Rows from block 8 of a small multi-label image tagger, named by matrix and row number. Rows with one number belong to one neuron. Each number is 500 + 40 x the weight over its row's rms, rounded and kept within 0 to 999. All counts start at 0. Numbers have three digits each.
Before each neuron's rows are labels from the 100 images, of 14976, where the neuron reaches its highest value: "responds to" is what is common among them. Only what is clearly more common there than usual is listed. The data: rendered roads seen from a driver's seat, with toy cars, trees and houses.
# fc1: MLP up (model.blocks.8.mlp.fc1.weight, 1536x256), inputs 0-127
# fc2: MLP down (model.blocks.8.mlp.fc2.weight, 256x1536, transposed), outputs 0-127

responds to: tree
fc1.720:499579556423482512553519529521510548514501473501458507504478506476604441461441532512494524587539443556480483468474519504501441521493532591480488538503466451491452515493574547541475509481453563524514510538461466476437493579443541545444433562547460456489532560497524494483513503598493427611423537442545559457501532496506529488489480577540438502401428508476507477507486501489489452542538
fc2.720:495443454507468514462483399526466468497467543525423474496510489490528520500555475583472540441522512520539496532507496487532464498512489484464592509506539565487495492462471479486520510455485477458528510469522560503500427490559485475480513527511481557442486429532527568446512459388458466505534505558509460515435490519525515477516535429477505461556440496520440504514537481503512506443512

responds to: dog
fc1.227:547520442478463517522539505522489492512448540474483463501507514463462493459445495531519423521505504505531539471544543550522464479609474443450479482502454445483519510534519504581510467484492429472437423443455523520416545504545439503531483457545522523511506589436559548537440587524564404518511491462572484472500427448586503541546491431540548545526451513498517541478513551553492475449467
fc2.227:539455506461492500560424509514547490508495470475547480523517513520446492567541419533507532402544527512415416527512513546470498496499552461434526426486516518484444419505495488531514502450508529505511534492477533496516414487518503485530490451493474556505422403475487529455523460453488543433458511550510524466469496517530506484565495558490508490516493489536483533567482553474464560498558

responds to: truck; lamp
fc1.346:530470451505533496456582533546521467482451510511453478491488523490572476494512450382515446519548534472469592544548474488494453434523551488476542521579466468529437493520450441548458491557480495457445475482513484484547524549494558440434496493438486461479512555505509545422508468502529537429476486474552500516460451510503505482474506439488530503519415440537444567517481477509441459565477
fc2.346:489511471488486448493515467454413492528483517417497513560521484590481499479515454451565527527503515507502541450481450443477449469566419484515501456508508497500577513452482541539480445519448453538490550540503456456494549560489495483450538489440484418537497563530485531569472501469523559563507450490528452506492495428464521537474485496514498478484480568505535473531484419489512500462487

responds to: truck; vehicles: two; bends right
fc1.407:550478441497479534544479580486453567476500530456467452492548492429457488491472476509490425489498492523487375530513480447571463492542499459540564477508536487508525496503484541486414536555535409539394439582469489515498472490500492507503474494444453586495488420405430466415535514502530518561512452474568458437550537537503488499472468478486506542528434514509486510523505471583489485461442
fc2.407:533634508483540452434532532548460476506602539506550516546469523551507548497565449446459528489551526516541500496454529482501484524530511455539487467571554491461513547491508495614516452445464509483450502579516493394477527422526496486521522506547475435530523521472470479436509422484521500466558529482510488462502498460446535473521506519524568536491554512456403467535473449555449496507470

responds to: truck; tree
fc1.629:486444509520466507507525531468561517479488489534497449502480497548485514496508505441555528432535515482490531496451508491496547472511440530512473568452467504419439454584442480508531551530494467511497408486533469451401499531557546499492486496482505530486501548531531463532546483516524501453488512461567472477544533501477584603504532431471487544554471483492571451435601500444434489487551
fc2.629:475514430488506514539455580458494509465435541473452540505548530464507518457490455526529465522512429505557451524518458559491483447519505547496514498466542510449475497554517534482439547491556538561435597479456587566509430483549457549528482546463455491487433497533517525515450547482602606441411528462431534515546498497569491515521478538548469471506482477469528490528554481521539547554516

responds to: car; vehicles: two; straight
fc1.714:475494527464512499500513499509539526470501487408522513458536551535460552472505491531527464452566482503450519512483485444511494540504437494519452508508537462478480600471500523522532519559463428531484513509516518499584507466568573435453471475516490503537513457580522453519514562453462548519567478485432549483578476486510500538492459545485502428493499449516548401502451509452518531461373
fc2.714:481531500489526481528486488460525426507540454498440516543560483482600518542516484445511455493498564528535439516476480516483451490500555471455495529420496435555506502515467526549446548500474511515524517518485494511544476481473480479485503467502480498532572476522504519483570494529559528507533432439545506491517538497461534489513537446521543572514485522490551470521389506623472462516558

responds to: tree; dusk; bends left
fc1.350:490560481440401558461438478559521469566556496442446436495514480497480485510561475444505609537478509520470533541534447548493524517491485499524513514508442450475493489512538468507484490512532454489547483577567492529538571514441479515519492518522459603511586501493494438501446481462545531529461502475551502525454499499488466559470538492475494501434389495480512461414459470457488472480488
fc2.350:451488486540448506409452516466540535557452509490509476525535501493466497456509489460528453478491452514491423536512472631512486487459539447498561496537457583463556553503456491596548536413470522466487531570483524495441444524449452607482449462504544515505442551491495455537519551468523476517558525465487482497517541503555483509512397509464450515546540543443551487468515534500497551564400

responds to: truck; bends left; pine
fc1.326:508544503511503467524559534480411512498537486485460459451573485490544539500419571420531546511461506529519494542457502448484463513545475487512461500483492486558461530537440539527556549510492554499520462573425495520477548464485576551521559433486494530490537439475535466544433456470440623483521520496515549478479521500534497503541452486537526497544492492533454490528448441482516519499417
fc2.326:476489535454494506522483529433558521456472547479534499535559535472468530447548502492455505448468552562493558554507534504485566468512595512521528510513470558464487574538492547499484489563461502478443497455608497464475428510485503511497487541414506461493428502463513469573491530522508451442545515477459425462541529523478478417507466552473525470522516554531518554478559504450516538557501

responds to: tree
fc1.148:455567497464437517583462457499490474530476450545561562454528528559528524519467487533456486462465527520524489518438513554423485491500460507533581557488509440558512505455457484365465480473501503508551545584621549485522522477477543489528475564488419572502508534487508489502480538488511479458487471464535480517511473476455438485573475497507498487561518560475494454443471461493458456430494
fc2.148:542490465480463480480464449510574478512482555536512481455560482498486480428514488524513531541497508405523497518455463554514524499538581465494557531504514553536485500546469498474483466469464483527431468541464536512567515485519523562525531518528501558522439524475503493422462455361488487498500542521498505519451512521542548471482541545496426528530406462474468575528559594532554506490460

responds to: dog
fc1.144:499486548517421521506535546582486513510482554536526417465520496408523531474524542486446604436460490487491458439493528467421495460417512542523431443529482511515588559586578579483583525484481496572471447467466467484530568497495474518515477491555468426477486457521480539530464509521510428519438545530471535510543493499552382538531500472513492513468469560517483498598484433539553524440445
fc2.144:425588495515500469429504546555468483518448455551492505496501540453448446477518491506539462492465520438508454499434469514491498485456549540553525530439540465546489412429463503511481525407507596515517519548493496516500480392472469470569540441558465535511533534496572520591502507546471536573558504530471411472536508518455565512462501531513402510559531477510484514444479484506509518551534

responds to: car
fc1.600:527449490505478438517509536493459555504505516472493452513516560500504532542498491553458492506452478514534491505453476471490459475468423533494449543558522547504507573521541450531499509616506501528498490557560502509531477507470576527465529453418520519453472446530400488552530575492501469465510536606547555464571509533449476582474484617426521470481521493524491467401432465508521513488477
fc2.600:519478464448490477596427483465458502496549498474514478528514504520395486497473503420493476509511527518493466471515483472429446471536530495507576495563487530482487514543509514510531417575478479497488536540428432527509556490528412537610445431555475523520515525503529474511526515448428548528549443579602518503473567530508458461525493481479472543429518534553530494483500486574487516499522

responds to: truck; vehicles: two
fc1.235:497511546423562517543481462481528496552451513445524521443514515434543482497472563539534467460538477425507525478474506466431561539559410460472545483526524483500519537413564549437535542493459541514515511499559489423452480489473480494495563480429487475566513492457531492518463521497459522473426466490512576486581471494518451449511501488525486555549528553518482486435503473453555480474479
fc2.235:531457513492462457552447411539590418542520542484478496529534463464489479490474441458530511471446552476484486480481574542555483506508544546517501503479466477541553423495446491490551576525490422501526477507529551539511480495511591526523443499495505540454543565489596524463494546531532595441499561490526487521506475427538497544586560548598492509471489477525525489511506558571561495473567

responds to: dog
fc1.703:505510508525539525508566515488447510485459506481542558494495480464535514516469473523493486488477480518445458463525513547503525496561507541514552464455439502488523417464447534537483552629474527449458489503527488475482453506483457464529455488500522426476506513484549508472587500502543528535402462539516512475496470557526497482498525506572501494527569449439463429554514432505509524498442
fc2.703:584487527512481540471465541489521470526561411450437480516514477460523443498525537467477547549506455500483467549466531469461507486458536469481493427490508468508535480410567509518519487484473448614444473485514527537396468439516512469528503543529511495494551499521470497494570445426536499555525639512475544493554513451511443503517481502513448511523478439542522512500531538494482421489453

responds to: truck; bends right
fc1.58:505479482458541488542472503504489474512518547418539511552533517464467538491574518569487480474553545458512543539519486534499458440428464492440546506511480508516534531490503460511458472495500532500532525535469499513533525532519575510490459510486508537544564451496501490581544512512550467453571514488509498542520548549597443533513571557544459454447493487478497516511497490448567514471480
fc2.58:525482509525476552539488532448494438494485609576483490556464502541510551522492517456479479579458565506473559501498410479535543490533451521430462543460557451532416548485431560516477511443526479526450476584494478460519476497551534507496604482498471480521457484507505432436479463476473601486515508603448548450433422501451508522513483497498451500523525447479506481520501468568498452468536

responds to: tree
fc1.453:521502552496492485485536477434479485604498518474404506551539541556481490489550460497426515450556498551435507496475470537550443560486547488467504494493459528489486525519546509480511436513511520489510551499498531506480582519506520477477414506493574518466412470520488502479535505451582475513469412510539485588560487496492462488520532570497533457549463514445522483564510459474569480462475
fc2.453:447574561395498474452466565515493461423416531533551511465460447488488477501519523500537477465480558544537555481545449576498556509530498505463545500516532493489490520435434557528439469525505463513492481453503421482472450566496491472512503465467494478499508495473507513521576503543415493469464474483482537419478462497502575534460516499527521554527497463543447474479419511590436515429622

responds to: dog
fc1.400:451479528504506441556547484468425470498547464519464427485594618552529478487485542478445451505503536524546484486584430501520551460533442491512496489493452488471481481427553494537421514516478458537500563475445485491540453500550472457428511450486532422492577505529602557513468442510545555464532566515519509512501489489513551487501438497513482569492463465559448509471455513514458459508484
fc2.400:531526534506495498460457490489566529494524561525478569544445449450444448525505567536425471467537512557503538495509516456506477518529553519467506518439589523512570557519494541429400460490510536448534496559504439419552552539444495527577508508485464500491512474482491456483488556502455523535442525534514509503506533499452443423452435514458536454542514490521540474517485519491513552464512

responds to: dog
fc1.110:501473507507494511531485540525491526575549454502571574497514470464499375465513440531466503420511480502508544535452486508448543449505550516527506514461578573568477504494428534486514525501458541449457521548529532513447508421502578490497521506435437511515474513520539513509558416517543495513532475421485550449506555558481532465528549457477490469502476446513420468474508503430469514484451
fc2.110:497550385469462473451525474515565481507410521545518453493527449552403509476455554492434546570541538488453440530494535483516518448492481452493534491545432477497539460532490521470493493596552504483492458483511508505461448470559470543479465547581510499518514475436484517459524538529463477498531457546502511485537480485490561502458427513527440494575472548468576524476548554488485477508518

responds to: truck; tree
fc1.376:470538458460466483473504509503460477426574479532463471472525461548491459489573519480533477460542444522423465545454506556482493542404495482415466511440488502461510501508482448502494511494537446549433487539568512535561526445474566523577492535477538512503502467453519481575501450491543509489504510521555499494497545527508483556482400467540562523494561468543496467497510520521575426417487
fc2.376:483524556485549538479567485517401603465502564456502415510509573513527477457519493498450508499494525503437463516500483501484449483574500413576456543418535520493514502427481524437532418496442584492497513548514469545470524570499502540464463455451504463512575528442503511444583593540526511475520466436473487537529575537465458433515499530559511447461578475459476499534465537499454527465481

responds to: dog; snowy verge
fc1.158:531394548536496482466456466534500423506551508435541474489492581484520464429455455474445530474493512484507543506597510498507512555441489500545530534567464512524480459530612532535481511503481525538481440455499490491588526472507448489502445481509466580505432519529552465541541490524431468566462539511516524500547403483497454520510547443556463496514498423494549465458522532520516447472493
fc2.158:525538474542526525507514498544569540511463465516512541408499462398562540511505473438472501482530402516500532494521471548463519493471471532509517485431501554467499433453449527518498490495528568538501535479511533522502541473492478486487458462562470449446515477495481523470499506546501537456525484541541482467485476573494507508492523575490475445554510503486471487515532491500496528521508

responds to: dog
fc1.408:508476507541533485483535502504530588503529471521502517477520476449465529483447518560485575501560529487490400476500478501492565468450405490482548430538470508485535483498523601473495511539525454530491427502526521446537545474469534531453508454536478489580494500485495507536509577447434559537564500483485533487492478584489487538544557498468502482488546565556483514546496464496466480540411
fc2.408:493566539505527539472500485503527514535472465496570445550501517499473531574518582489501414490482515497473468483466490418504471408437533486465475508467513545523510477503521514468561578484504478582446447569479491497468528470441491517491531496537411516435498528460566485594504459497557499541471506570470561474506544498524456501492451444482502480518435431531484489525557525488526445410488

responds to: solid white line
fc1.429:457495503495474478557487529406461526439540542540449469469509464501486531496494530480487509500492499514548495550561486495509506483469520452477484506493497441488472491467515507467501559505545531553443491527512475516458627488553446520459503500487482499539432518478432594544563470570468470455463498528548493579471534464501479518472546455476494491544451477531564462457563531505514524481525
fc2.429:527464485533555468514510518469549503541500522495522490531559504516451520519438540544534454542508515465493501435489453528512525531443480433412438524488498516534515481535529469556498472536472499545489484481565453479482477455471560548482453445445514491520466525529498537457419515446473507485566490493512403491450545540524490466508506434531495541519549588378446521525551520515521493536507

responds to: car; vehicles: two
fc1.578:475520490480482534432577574449472547563498458452479540460469495451493491525408443548503537461452475494543485578481447454515565486502459525455603560462465545530548517477452497485528465425478477466514502539586484545526492536469545515532484499471547476551481513463459542488426537451499519538473516553456557521476557487506477518530482527446478500601506473539506542463477565512509531536432
fc2.578:459573543502473495538473489548500533421485541484555444551539513569464561438446524508534428572501514479569490492539469575456515535547541536491459496523466541480384540496491527558469524482496434482502482526507489490452484482490494501507510452563484463481491502473503486462531508512427496533572537474488470453504488505588522500568487508503523478415503508511445483481544544571475541493494